Weights of a small class-conditioned image flow-matching model.
Model: 11.7M parameters, 32-pixel images, arch dit, norm layernorm, activation gelu, moe top_k, num experts 16, patch size [4, 4], width 256.
Training: adamw at rate 0.0022, batches of 384.
Rows from block 2 of a small class-conditioned image flow-matching model, named by matrix and row number. Rows with one number within an expert belong to one neuron, the router's apart. Each number is 500 + 25 x the weight over its row's rms, rounded and kept within 0 to 999. All counts start at 0. Numbers have three digits each. After the name is the row's rms in percent of the matrix's.
Before each expert's rows are labels from the 100 images, of 14848 (inputs lightly noised), where the router gives the expert most weight on average: "responds to" is what is common among them. Only what is clearly more common there than usual is listed. The data: simulated fluorescence microscopy of cells.
# router: router (model.blocks.2.mlp.router.weight, 16x256), inputs 43-85
# up: expert up (model.blocks.2.mlp.up, 16x128x256), inputs 43-85
# down: expert down (model.blocks.2.mlp.down, 16x256x128, transposed), outputs 43-85

# expert 3
responds to: magenta stain; dim; crowded; cells: ten or more
router.3 103:505539522508544510523526490500481514493515517460500507501500543566502528506501495504495521460500512486486486508524476534491487487
up.0 102:472563493435487519485524468486492500498505500482533484484469505456498534512504475549478527543491498494470495472519483492539474511
down.0 093:473487543536531487501472510495524437498493495524502528485526547465516490477518497510506487521531506538517547502508499531477466497
up.1 105:477511489489488517485488483495533441500484498536448539492489498476505476474515482508506530486505522533474499502523496538435480472
down.1 115:496544476456491491496479522443483520487523477522497531486512473478519517513509493456485513471498493512499458535499429526547483508
up.2 113:472500442516519543487544458548478539484473501498486499541494521499475522489494529478511480473523551521529488490533533499474501489
down.2 103:456512417490543489513553526515473470501500513513469469491506473508474486484493503506493453559503500503519483487514476465517493499
up.3 120:456547473480476472526487475456523533501481511488514492495507531452492509482538501517500495510501476500507441499457491490520490486
down.3 097:499459500455496502522478495519476557497520500453493541519509522495536499510481525542500509532526521497511483477483491483483459503
up.4 093:529539485498501458503497482493494490509453472536502510541515432475491462478494525464541470499498501490515468521484485477466563485
down.4 079:521511430471482506507465515514484484541537472539499500488508484484510520487472536537443530497502522480502459497494476512531511559
up.5 109:502528511489521509512518485490503490455490503473476493488502469528504497520492512484509477487506464471547457515526517510498516490
down.5 108:485523431512514504497464533493469489473519472537476514491505486530486508487519505436526444499494547498509526509477459498543499479
up.6 110:478509464491469461550539499499517494541502519496459495473520464473485493482490488444507520499496545445477524480528499509447494476
down.6 103:514491508493501498523506480521549486545531486462498516484494531556426476505518453479551539465521461469483476521531505470511508506
up.7 092:467491500494479524507532488521486525485525502516543504472526532525509511489517463532520526507507503466513482508466443477520510523
down.7 085:500495507495466522525498525474502473504571464508507517509487541509449511504524528504531504479502506526491560489483507510455516427
up.8 095:492520457477530486443491520474505514521517478530504461530502501509464489500487524483487478468466523494510496511550479487524521550
down.8 107:492497505502512503502495515488521524497505506506534485531503498461513493477474501519500524461468510500448455508505525515520454475
up.9 082:514516494502506517525423516506498493510475516567474549478536499523498469422504484529502488500519493524484475518462485468512494497
down.9 080:522518559514486509519500506499486460508509496497489484499521538499473499502507509529478513545486503472495533451493465479495528483
up.10 094:461524436467481511504533472536494541489461497459505468491512535474543500494497514513500525512503503504528527494509541479443468504
down.10 089:452545478535509497513531501476525487527470477556485539480488526531482557505546519488480480537488495514517472518495510498483500504
up.11 104:485521474490511518518524473514529468463483529530479518500491501503528491504505519508474509470512479504496493541526474518482510494
down.11 106:488518504477482515502487527477490502466488501502474540509491474504510523520496468426487507470489511469498488536503455502533502499
up.12 107:507476510441514462494540488493502519460484542455489500511432490514496556537515562488534533498481487465496500503479519512529485506
down.12 102:501496465509475501503456495529495456452497523524493498495531522534466529467498517510506513535493530487524509481514504501460503496
up.13 106:488570488497504500478486496492501500508501471516504490524516513483533508500509495501469534499490526519464479520512498488452492567
down.13 101:472424505510476507486420487523531528497555539497514522491521518486562495501505498497502468450500513465512444528509459490527470472
up.14 109:505478493492524510521465514516458478494503505494500465520505490524555500509498516533498498470487445474503528510407461494480494490
down.14 101:500501472475457498502501492525500516495500498514480512492495486567431510505500512505502483554508526507530484488482461494517464532
up.15 093:508478517489527510511511496475549489526478454509499522476497543500478476433482480511526461512500484483502509502522495458486487468
down.15 090:497546481511521507503558500510576499530533488502492441491510525481491515482499477522469496530534464495490487466452511517499501521
up.16 101:481492509462486508528479487486558508441499502483492463483492508494496511543493514465483514474481483463509455501486511526532518477
down.16 104:495528505506496462518478585504551495464587516484466554509512519531562524487482529509497454493502535506480520495499474474527480499
up.17 091:511562500473484482457522510458513501485528517519504506473512494489546498462503510505496531497575513471474508517513492497492463507
down.17 078:506495513536497501520479509525521531503499500518506513493505531481526519491484525495482482499516503519480497473511478499473507509
up.18 088:549476520515506522459486499549517473541480501494534508524440530498466506424444476485488487471513526537518500534528482529473498468
down.18 098:486537460465470495540478488496503529484503536525468491494481477539478499493504470496514509512504491506499537468528435495499500547
up.19 094:513476502494455556547456475522517518474499529470494533513499487517461519480509497483480525486492517513511481472470512496498502512
down.19 092:510524503513486509540521515477484485508534512496503540492496520514524507478500481581499543513493455502492494488479514483428524508
up.20 089:491506484494525490475480510499493567480506506546483521473492503537490491543546541491512493481487466500480477503508512479523481551
down.20 097:503514540516485518514533496524466444502490495495485513506507537543484528536514492519508503545491518511506542492497500485481534451
up.21 101:515481514500418500494466447488503507519521493511480553499509497535444468502518518524503494524502496498488518504447497445543492517
down.21 096:497507496493519476517572493489487471521517498528490534498499533515483477502501485525501495552498490513507469462458520493469529478
up.22 092:472465493494444496476469467465518430466488467505510520520499492474464457459532484470533515492507500500475490484460512503555503503
down.22 078:478541481471516478500525511483501486504466491493504442497525518449460517496521498538488480538507546479500478474480525503476499528
up.23 096:520498517480519478519518444461531502474508504473494487490456466527452496528472471496466512503492510527503462491531474520495504493
down.23 091:489550442502505514524514500525534476488557511507519493491503560480497523487477492501503482456498495519497456525515478488522532509
up.24 104:507503498507499505505440556499493528480525490532517510510492564512515503531514512474504509502503487490505474528487531452488463587
down.24 109:498486534529466469526512471510532493510541513475513499506510568550484466494511489524510472477485481512489519470537527477517481431
up.25 107:489498473504487506484527462507494509553526513486544489463523475492516526474498498516533503465515510472524525482573498483493472491
down.25 110:485519499503539499502515532520501528516483516450485502506480509556463461526508493472484521517508473500486553516550529508505437500
up.26 101:485533488494494508481474486508472490517510519505548467492488489485530532477528517544524480486487554512475518469516501514445499486
down.26 101:501477538489486498511484498495491568479483510507516545498481480502481512501500552522506524496498482513503512504574535501501495465
up.27 106:571529476483470461501479487490497507507498560508527525513462493477482543538488526513516512533515523513513504514490491521529541488
down.27 115:520519453538506511495472526529486493473512526545501483507505495483497524493490488534511495525537477499516492511488513494490482528
up.28 093:494503458465519480478486496498508511523501512512489463522500516533478498488508530493533465466480512490557486516552493484519505507
down.28 107:489496550510506499501504513490549518486502550497534469496511481461530487464488499489508531466478521502472449507514503503547475501
up.29 105:495508478500486510517540489467516475519502498487483546529540488430495490496545503480534501508523469527485479470511481482528542510
down.29 097:498499479467496490520428517511521527481446489548505541471532494434514534493500528487470495537502467508493486495547469506489519544
up.30 105:564530481488512501494507489496502524526490528533507526523502487529442534520442538486470505500508533520546509502527512504509512499
down.30 107:509487453513518471508492555517492496507537498539500462507488514507496495507485539561495468559519528483496475486471486450499501522
up.31 091:457562457466510523505503488491504522493524536486533545498538494501505516477457518539473534493499505508507476500543483448521490515
down.31 092:507542486498504516521475539505479533525528494523523549466469468461486531498468486502486465537505489540503519472541436511477551492
up.32 108:517483487507496488502498494497509467476506504492448485534520495503487450552516481484497502494499498494511510519535509507482527489
down.32 114:512447483494514486519474552517533490511509503545522547490502493473538519508522533498496446512522539480469467483465479458482497454

# expert 14
responds to: few cells; cells: one or two; yellow stain; long thin cells
router.14 087:502515502525465518495465477509470477511513508502511513504501495468517499513499519479502524532499422513495502500513494484529511516
up.0 104:478509504511547499522507514456523483480499478445505492519525547520520483510526461445487479479499533495491505520500501514481515447
down.0 106:518461547498492507490476484494524503503521494473501515505504521523498492510508469428504520516515487486498530486505466503539476486
up.1 095:496523501463504463484520465541498525503477536537489507509465502512462508539467529521503492464483500501482501495471489517479524497
down.1 079:507500534464507502514468509492510492474481497470506505492520469479480507501505529544502460528498486509492513554498480506481491511
up.2 103:476520455501508511473502513463544489468519498548538466504524564520443518451522486493554499492491529511495542485486479485536543446
down.2 091:513446553495484495495487485473570520511442504449495542503510484462498487491495507524504501489478525484507552453490463477508465518
up.3 105:490524457467525496515528496500509525486494512476468483527537491534492528532495556512517502455538504481494483472525490467469486529
down.3 098:506514569460502502498510499533565502498473491514513461507503507475474503495508528525513509533477522492505477493526509496494463499
up.4 104:522511487476520526552501499513518497531500496487469483462531484493471472509466496492492532532528485476480508481490494503455520440
down.4 087:512509551506505503503442516492560473505537507505520436508497486496529491490498493550490494549508452484505487444536521478514458463
up.5 103:497558458456523517504516486489506505475495487476465532490483479529452504497474517478493436476510548497534460508541506529512535497
down.5 099:486502527451528498496419485504529509494479499510500509504505461462534481489499534520505508531500471509500483505520502524488485522
up.6 090:514528477482508480496484512477524480461493517486522491511482473476530461579504533496544501477484474534491465502461482529514505527
down.6 092:481497528506496479498523494533476480502517522553494512512502515497482488506501484464493467478502512501511511459535485471557474527
up.7 098:483508489500505486531437537498468499512505506486515500480511543495486527475498508502513497486505508481523484522455469483476540512
down.7 112:494498492510480491508543504524488489491546514511503493495497537557475499504518519482498533487500470503505517524526466479527453499
up.8 092:482549465473495543487515504480532441425488479495477469448508518468535508516484487486492522466538516509496490498523522497478494499
down.8 103:494487519478541511492502512505535492523529530467494508524492511485519488513502488452497452494494447499509494478557509497551486498
up.9 092:512521498496534466483525476521514566546519518499543445529444501526459491558505533503524497479490504507496502511540494474512521482
down.9 089:506480532456526507490464526489486504472531479529498489496496456526463496514506520480496502505495476503499506534531450503519569479
up.10 102:500517491469479494501500484517497563507499508512460456522489463503501532533501534529487536495543483490503495499503525455452496530
down.10 126:508480496478469490503484495501503503487546484500513502499492495499478512515507528474501530479495500493487467532535494513546455507
up.11 102:508493487500525482514499461537487570475485535502474451528500493488462516538521528516517507484477515473532503488486515453492525512
down.11 102:506478504443487501495444510466508502526520492532500476483500504486497495495490538488505500501489435493503477502494465495507482517
up.12 090:499533500472525525496508466494520502490493495495512505493471467513463513554501526518496522513474498489478494469513482475512537520
down.12 082:489465520461477491491474509506523520482529517492501458493482499479482475512479522433499525522525510488510483533550503480521459501
up.13 092:457458469494482450498536483473491495534514476500531497521491558534465500486508526474475460486478485492512486476501518481506532522
down.13 103:500477553546530491511501511500494472490568479502492454499503534547517486510500504494496529519529503486509547513505516508494466509
up.14 128:526554509481504471502506485490488479478512534468464511517454454493473498499482476482466482505521557490508479534517473558480512501
down.14 104:490502499497539505492452507470511514498485521502505536515515461512499496493497515527497513533474482499499495532516459490493541510
up.15 088:491513469485501509476525505460519519502534451519480466504497518504457485497487507492502487458494496495482464490542511483504500541
down.15 114:510456526530478503505473488519521505502540485522505501501490489489502517503501477436494511480527537488496507533525468513516461491
up.16 099:473519491468490471556525502534510511497506503484511515536495506515476486512509529522525513544473510499487508494514455454526517522
down.16 103:502457536545470485506462518503526509490534514541492497478501518500496483501496543452494538491512517489502506507536488508504450478
up.17 112:477528456458497503514498508455528508500532476514473511504511464512493496478501502467519476470519514512499470508504469502506541497
down.17 088:491490528471516496503375489499503491482495494519493523497504481487505493497516512499519487518486441511513511542525502510477514522
up.18 096:462513492504537474516552486498505498495503508489502477536515536538507502482524513464512496524474541466527481515504499492506520429
down.18 101:510500534531450500482499475520534513494484512496506516489495516559501472498495502413498511517502448500499499433531419523509422514
up.19 108:461509465468496528438516475488516459489522429495469476491482536467483471497506504464480453487526494531516484510506537533482502487
down.19 096:510487537500521510495463518528543525487511499517503504508490513496507497510502501490513483535515516491498545482539500515496480494
up.20 103:483519453483483491470463491482490503496522497496479512483471522465494513493477526493511524480524500494549507500513488498480506513
down.20 098:491514552488518483496523519541498516484513507468505474493492508463479500487497544564504483522525454509508535500510530515504507488
up.21 087:496521467501471480486520527528521504529494473499482545541524478496486497488479508502532466492487509497508510508530506429491550522
down.21 085:507458530529513522519513490492526495480523483452496507480509494505510522512515491478509497543490477500493543570497456499438474516
up.22 096:529533495512532517489510492525503524559500499478578502527536497520466452497462520489507484464486521479520482493523478496479527502
down.22 093:499473531510453495498510539533496515473509504522486528502489540536447496499511517582504485511468517501479542457511467500480500447
up.23 102:521483515498530530524475485500528532504495546478480482514504455513486467543517494509493510508514515530495487497473494482448501468
down.23 095:513508548508519515498466510521505494529500505486506477505497503517489497481494503490513511508448486480509546500555488508508511517
up.24 096:514541477486514465503532487522534504557462498526490535508495492513496484520517516522442489496530479505497503491472480444537522505
down.24 087:480538509506546491491453489508518519481524530513507536487496475478501498492502537508511501535503486501517538478498504504467463486
up.25 115:507488484440488520506465507491495499516502511461512452542490548515511495530461487530507486504484497494546491504495516459488474475
down.25 087:493525502457555498501414488507517499492491518490514498509499445485489499496489519478505514424496458510513500488511483475521481496
up.26 101:511492504500467495510499532484555478492450492484475498505472459525551487525510517502542488470538456536490492517546505481502491509
down.26 095:499465491538488501506458476524490521489512515497506477505488544478517494496495492472516539463475479498525566481546492496551520519
up.27 099:509547506474485506532516526452521438485484491489473485506514433438512466522514465490483501506559465507501487490541461512516525484
down.27 105:492491556535476507485500486552471501504550520530521489501509509447538492492485507454500496517462518505508470487533525509575471541
up.28 086:486562495476518462471523444511510521509517524511479523509512475456482483515499522514521485536491503499494475516475497501538528491
down.28 094:503435505521501477494448490511536550495486520522514510493492506484507479503491485432488489482496499481506497477522461513529442558
up.29 103:506471502503546516490492505512511507488526489509506456519481571527561494491514499468477528441499520502499519485518507506433481450
down.29 111:492504543502453488501503480486564454477529505486502488505494526484496495507491501526507464533489513499502462433551476512532493479
up.30 078:505540510481490497515515513496529482489490519487494465549449501486468469498526473572474499514520455533485490503535431496482518479
down.30 087:509522527522471515525544488521544487512484503491483481496491485463477520500480466485494429491489523496518495560539571494509480522
up.31 085:479447463473505473485531482494514500502500501493471439503467508543489478539507549487535508431484478490490472493506529498462489474
down.31 100:506442516484503479504443504495537503486515476528507495504494521492522495522492497430474523501536507501469509521522479520512452524
up.32 102:538492446468544492503484461486540483513510499491509501515471476508487470508497487510476498494555506515507518545504484525458537520
down.32 073:512401532536483506497454502519525513501524496500499525520500512484488505500511521483515497521506440483514515497544459512536473476

# expert 13
responds to: few cells; cells: one or two; long thin cells; red stain
router.13 082:496516504526456525495475468473468453502503484486486527516522486489492490523514527454503529519496441515497503530501496479513497501
up.0 095:496475469465513556506489530514553529465515494519492468484521502524533489506519510516496529504475501496494494518560511471481471473
down.0 085:500455543449501502502518496499529506503540504465504536514501478530459509509482527463496488601471470500501507515529481502538536482
up.1 113:494516490466549530517513455490509516503485491484489481459461478529484529483477514501509484493504543543500504504536521522533481528
down.1 094:488470533470519495490485471430537505507526508478499527493506508507497482489500476511497535520518521497512522478542534538486464517
up.2 115:513521497501494543507493470488485447488518509496469472485461493487504518470498491486475473511517517537530506528550475567482492494
down.2 101:496537514505534514487507494533483513506538504514490501507492472511458485506505482547498511507508477488504548493532483479464497418
up.3 089:502559502491495500504485518484523550514543497539485537482508490523476481516494501482527475498504459470497508480533463444499548501
down.3 098:501485511506462505501548470546513510474510521500494513504497503510493492514487467489491506515486512495503498491531518500500411447
up.4 091:491524487485489524549491437517522457462522518455455511469482517530438496501500497508505449460485515507504494500507460509490500486
down.4 102:499525531507532506524557514455515508499454496504480456508492505468466502492507450489486468492488529495510449550505516484525477448
up.5 099:498521477446510492469508488477552522482522504538499536527486516513414519531495541488507464482476515523508512510489472491530532515
down.5 105:493566507477502508519513526468512432519529482474488482494489528532435500507500477573502512561513501500520514439518526500453496471
up.6 092:512474473479513457530537486487495523508452525461512469512481510451491545532497525494516532466550471442519526545473507467490518483
down.6 090:505522573468515509490461487458525502485505504560504491496484427450518493504498490495510546514479542503499475514465520488488476520
up.7 113:455510467435473468506520473551499479535500492441470484535486508489493549450476517549484513510502514464502543486536470474512475487
down.7 097:480435513506452512485464503504504532513540508495498500496501529530516508510505506490506480483495459483507526503556442508525463542
up.8 113:507518463492491520488484481486474474506511487502467458501492521487518511434493505494523497487550511488516509503543496517463473464
down.8 107:502529520486502502487500478565522496480517523526497537509498505547485498504501459580501492507505462491496553480555507491474482469
up.9 104:498495477489461498488539517518492513514520502484521523512485503494550522508493487532502514511549455491495469539516508455514518501
down.9 130:488468501509457513518501502489461456486537500502496500494484526540479501512507501466493510460464492508493542543515517519525457468
up.10 112:510543500514482506506508517483490507494527492485506530501504523502524516519485493487485506484518482511482442515501522473517552523
down.10 145:498467496553481505505505491523470486490576513486496521493494569547487483505499494456504527465508495503507551488529515491498457480
up.11 107:517529474491508501447509503483505562519512481558477535514505462480465478519516529488491503477523477516468524515507497515548499546
down.11 117:507523510503507495491515514557509491501462509467498474504482502455475503499491523512493470499486465494494496503495506518492473472
up.12 098:538534509452493480491531490471535503480457479498478493510512450495523508545475493519471534451490509517480491486491520460499501501
down.12 094:504442523496508510493401504469531525506559510473499486495495449464509493502499494517503514428509482481501520524526473510510484498
up.13 110:504507511465493455505496519529472498497464517504477458483474509501514521551525526497523491495489521454499521463481513473476491482
down.13 087:505528529425543502496442507433519513499496501467493454506501446491494492496501512522510503525503553480501465542458476511490488519
up.14 092:503536479469517507436530459475484502511497524520480482504473447472487479484467496500502460512508527493481515504522455512514541490
down.14 098:492515511477546490500435470442493508459541510474491512503510498466545476496497474451487505471511501491500509503541437509484515466
up.15 093:532493513498479514515507482519502483489466499506510501516536506509506506475502447507480489512490500510491473479488475470508551524
down.15 106:506504471536525509519561495525531492506505501468493497501511559538509498509507447469497522487547463492501540524515493496514496465
up.16 099:518524516500504517485515468464537487475502517439458491430456468484518519485512491437457511452485523545533503522516524525469516469
down.16 093:496470499475520494496452509454545541518546519480508493508501523472502495498493535527501479490489499478502510513525453506508550509
up.17 101:532514483482510517528538504515520518487485542487522504502504494516432485500530453507485490493519523530528509472524490490488516476
down.17 092:495490539471492512509458508509531513491509500494481466510496471539463491502487488479499513517467478484503524523510450495465482459
up.18 099:520467452481488543512535469477569444483437513488514453461479505514498509516475491476504475427538488507477511516512526535460481498
down.18 089:516509545498512507505472500565567500497512508438511508515514505461507507512495413450482495514497522479487538551546459506449446470
up.19 111:483500469489542450503482512490468527548556503501522466510516497457459503491492529502546524496474512463496518487509447469485541486
down.19 091:513491533456493508487415517496521490523530491496484523500486522544491498494517494557503477494472507487508489530541504475537477484
up.20 091:444469448498534499502508426558472502473511486499495490550513522492499487512498542494506500487480483475489455481540494469508510496
down.20 084:486534507466525495493472525460505496497500504526507542487506492542459474484500537532506497463537510496523524472540480490499547499
up.21 095:506543489496513442440504494455508468496471435519497517542498490481480453509502506472531469510544488509474503488536519502458534485
down.21 096:512511537469544486484498479526528491523458494521509500499501494448449506510508524458494461495509539487497477480474461503499490493
up.22 090:543511486513488510504488465486551454505514534507480530508456522511497477473493494509541478507564464530509529530479475500468500517
down.22 100:510538574475505510497510506470560478500485512502512522512501491436498505517494490477501505513501467500477510513446520508473509501
up.23 098:495515477470480504481449458473553493495528469531462570520508532504437479498504531489495477490505504499494528534468459492527527549
down.23 120:504575505470525512526537536510520439507497478466474495499498539518436523499504498556500509528506518513527482461464546479476497502
up.24 100:503564472473540519475487483482500520522535507517514518499520504474513483470493489527500512529519509472529495529530519524485490511
down.24 105:491473505485530493500423484474485496495531505527496500498500473461567495496501485454497508521518477484497503518587436509497475488
up.25 097:517502491491490465509547473496496538512508519517465489526500468519472498535539494522488517487503491489497482478500509467489494467
down.25 104:499475517461475495495458507493450492490531500475505529498486497478510491513505514483496513436523476477504502485515502520524498559
up.26 103:484476476468527454478472493511510480543505477511515475546463498487476480546488504522428466477508495465485502528508495546480544517
down.26 089:510490523474507507484529516483542483472551513484497540497496422516500492500490498500506475459495503482501573490515440511487510478
up.27 090:536547535495503520474498479481530478484492536513464496476460482519520467496517465490523484494506492553498506500507460515497530456
down.27 081:489488449510454510500465523510502498494453501513508482490491528474540509497509448489497502502535479468518485524461427506493527565
up.28 113:499526489434530504519471488472516496496514458487480452502517514532485516484501481522482491495484515512502471492508503492504490536
down.28 100:468461532488535503494464483477503539498520512483496496501501469494487489504499490487503499464500471506494494530537484525499495446
up.29 096:513514507492510480535509479498522512529504502473500518527504493536493465476469482500490476487475510507517518453445461489509536462
down.29 090:496478555492505500510477501461547492473478510498495473489505467563506492492518468454503492532522491495525513487477462495510471492
up.30 107:523502457458509477506517499501535460481476505533473490544479468489492480522490551466514480507512504478516508423534488494451518483
down.30 093:503435520497465504497441475489519513481549489443494495485504517458488500506506469493473500542485517497491512479562468513485483519
up.31 104:498512472493490501476495509494494471500493513494481479495490487482531475517524537481518550462504490496521515488501548505460463476
down.31 109:500471505486459491485452487485487513491562489489498470490496456456543488496490518475509507497540447512508510471496531540557529545
up.32 086:521558490496502507526527466476508543479510499490475515525517511482519499496505490483473512512516503515528453479534499481507553513
down.32 092:503493513537529494499515506469507498500547529533514488476503528533491481489505506467501518474533497493511519511552510502493428482

# expert 4
responds to: few cells; cells: one or two; red stain; long thin cells
router.4 097:508490497514467519515475490481483453510541516491514537521499493493511508505518526469521530544505465499493474491534470492514493479
up.0 108:508509486448527475505502489454494480516510509489477486506496464506497497478459509497505481502529520497500509519509490536507514510
down.0 091:492454541526516512491507475534464510486541499504502421507502513492513501504504510523508520496470480508507537467541459502473478514
up.1 088:539516484508496540498521484480517475477502522505503473465489413507511463540494493469493514476520474545486475475511489559496538467
down.1 101:500474559504499510500438517573525501513471504497500434508503486524482499498495512500505471511480500492507536449503470505491491489
up.2 084:526497475500504481488485472502526471502511466480489507507500525508462458474498526448506489470488504465477518500495478456465514498
down.2 091:499537534476519506494469519482569501481493494503495546506508507529544506495502527517502523569531526498517495527455488506511525472
up.3 097:516499489471502481484498499468536524484506455518525516489513476529474476514466528473540482452486481479522481517524513463517487506
down.3 101:499530512459436488490448498532531504498484500535493451509510480481475509510502510477501498505493546491498497504464498482476462443
up.4 107:517521497476513507518490441469498506481506509487484484531488474514499472492492466524487456490502511509494474524531491493520508512
down.4 101:495468546466521497482446471496520515496490515473507500506501456505497488495507544502506520529518500485497511491500458506505481489
up.5 100:503525468466461444493494505496541471516543451516524556519518491482474468559500536499520472503497476452498481487525436483511531491
down.5 100:511540516451441491501526496501551497495466478542485515502492548473460511509501524468491482519487515497507475500481503490485517456
up.6 100:441513492441492466481501532488493479516477474488490493540475517498481514484524529508495517519533540450508508499514530507482490454
down.6 094:496491504501491515496474464514502546490562514497499489522516471502476497495511541509520520528495491499501533516522427519467449484
up.7 088:525510491499501499492521538524545545567460484485504524533469446528509514537501516502541493487513485540449467477502499483487529491
down.7 097:496466555475473500501443474562561487457492515555501472498483468546501484513489507529500482503466520479505542500510428482497448552
up.8 112:447528467455490473493505498495509487490462474491465523484469514502512515470498498505472469494510541477475498539497524510532498475
down.8 098:474500502491548500487459498547508504507486492455503469488511462541512510505502505517502500517477487505481531496556481511498495478
up.9 106:468554481448521451514489421466489482489501499499500477534526484479467467502479537520505470472550514490487468522518467510500522491
down.9 100:503456541510505508498459456517504512476478510497504505519496497512544476484493523519513501497478481498509519494551457509501434504
up.10 113:524466494459495479490477469472523510543527504502476484521469516513464482499513529492460453471524517524518530504515508506539476522
down.10 104:495463549508522519492468498516503518490519501522501477520501490489537499494507533487504505529490494492496518480545416499520451483
up.11 082:470500487488493519508495465492515494541522530512475461494473477504475529478523503517523517490484501471508506487477504499506481474
down.11 091:503515552449536493492465511518537512503485509512513455506499459469498484506506510541487496512502502500498488498442485500482497517
up.12 080:506519537477531480464522486476530533523472511493526498518487495518490480471517490489538499514531498503545507491576468513492516433
down.12 096:500511523444526522494505531498539486507438493529485455497489523507514521494492499513475452489478496509496497476534497506487524485
up.13 106:487530490479509481505475484484513535538490515475481479457471517514454500476497537470500464496537524478482508507503494482545488502
down.13 092:496396535498473499482446468529507501502506510500505494504493484508519490507499500490520518539491498492505502526536437495501436492
up.14 100:502499500497471512497463492519452478493569508504487493506503543501524532506482513500494542478540471510461489541496520500463487532
down.14 119:492489515557443498506545495491473493492566502512513552503496548513505491494499492461504527505486497513498489486553551505515488518
up.15 111:492542481439511510477472466460480511491539486524486483484510508496478521466487521507500462490527502439518496480505480500528497504
down.15 090:479436517465506498504430497477459470480482484539505504498479496495551502500496536480515518501508524472500530519516457522483479481
up.16 081:513500509495481535519515466500496499493522515516485480466532513505495509429482457476518481510474477478449489507550474453514518486
down.16 117:503490502533476498520499506485505468496542509512501499493504543500507510504504457466498458490504511501501519526543528504516455489
up.17 081:509470486493527488525506522529517503509455503495527512501489489497503512545558540485501515517494485477539488503486501521501496489
down.17 093:497498557449541483505456490464557483517428502485498427506510502452494485506477516531499468482488557505493507550516460494500502551
up.18 108:476505464464527495498476500488513508555513506508527477530481530503466499492522516523488476493544519453478535539487496488527517492
down.18 092:485505485479540518504473520484464532491528515526513511503509500510527495503513529453501456510495479474499500488523456535506461477
up.19 094:470548472455505497515479479494485534487503527503469503503520500497489523489515502496503508505544529462493503539512485500519494507
down.19 089:497435535500482505478405476542523506509485508513501499504485495493532504498515513474514497524502494478506510507511416492446444507
up.20 110:485509462465492516526488427505498492503470514479500479501490456500491475491507498501498488511510524505485534535499476531512495495
down.20 091:490402522481501509487442487534500515508518518488500490521483503534512490516507491450518496480477510506497536498553446500479469477
up.21 082:491522492498533457483504538493538528530491490510492491482502540467491507447562509490460473484555496433522493514472501498501524490
down.21 097:511454524493511504495507500491573480493505495488504464505487472498485490497491501488509464484464513507513519441485447494506476465
up.22 089:435484461483481472522509490518525536514486534484503503508503545502453531475528502502438474509451491485520529485467485489509513473
down.22 082:504444568448476497497420505504514512485475500491492483515505488501519500506517504489523482559468551487502520475478441502552490479
up.23 083:535524468526535467506522520514500554525510523483494507520499499516489523494523508497496481419525502571472493512520500480494524517
down.23 102:487486547520492491500425503535522503488545494521498466496496461521484487496492533529504510488472494479505521416499459480486440466
up.24 106:519565480466521507519469447485510524507493481485514495510473479508435483504481502485498459508545528505479511526527481497511506522
down.24 090:502456529520504515497430486510496518504509499539508528514502489538529472489505534483513500543530475502503508552530444515515437529
up.25 081:544528516483527562492492479503520493544502515563528488496481512513477493447466498494497507506505483482540535517481483497505520512
down.25 091:497512544446542497489462518508577514495495515484494426490504480499491487486515515503515484501481550499494515518477442500461447484
up.26 112:500518441456512508461486483491542512507526489495503476505492505508478516502512509496491468474504526487525522552520481502528533518
down.26 096:500505506502530508501463504550459502501514503525510519513493493508500502497503511515501485485479472493520509508522490512485506453
up.27 077:537511496505516514538506522521515508539466491539511482493510537513513436478494479493489489463550491474510472528533515502475516508
down.27 105:502510544463506502505478507467560510485470491486515474489507438526487488503503460521513491489477543498501524497520419492484482472
up.28 118:459522450454548522502499480479513534485512501506501504482495504488500502465503550519508480477511534525497479514537506506527477541
down.28 105:487475516499501494491468477532486515509523508518503542513499478512506496495507518504510519481507480488501522458492423502480454428
up.29 118:511520499492546477509484469464480543517531525505477461493469511511502508443485529471477483483516513526485520538506481503538496499
down.29 101:496424516494481505482450487485499512502511510510498534511497501506531506519507489455504529474465542496500501506551426478493481492
up.30 099:501493499463537524523510484502514464481521492499475496536483513500480459518525484495492461528517527487493493514525481544502500452
down.30 095:491487526490493495488487498513512532505569504522496453517494488493533501513505522523505501483485477497498509524504450520469478503
up.31 108:506552481497515482464438512494500541497472482530449509527499468474488464488487526482521479491522526501520489531515515489477506516
down.31 101:501558500496495499499457464533522494492514490518494529508507468478471501505494485496505511528492474488498511522515441488529451466
up.32 079:452497485486542482501500444533524500530500461486462482523504551549495467507534517527517478473423507464549473499512483500480509483
down.32 099:506475515515542477507509527483515514497504487536509485496507519508520483500487507492497531512526495486526485515475485496506500512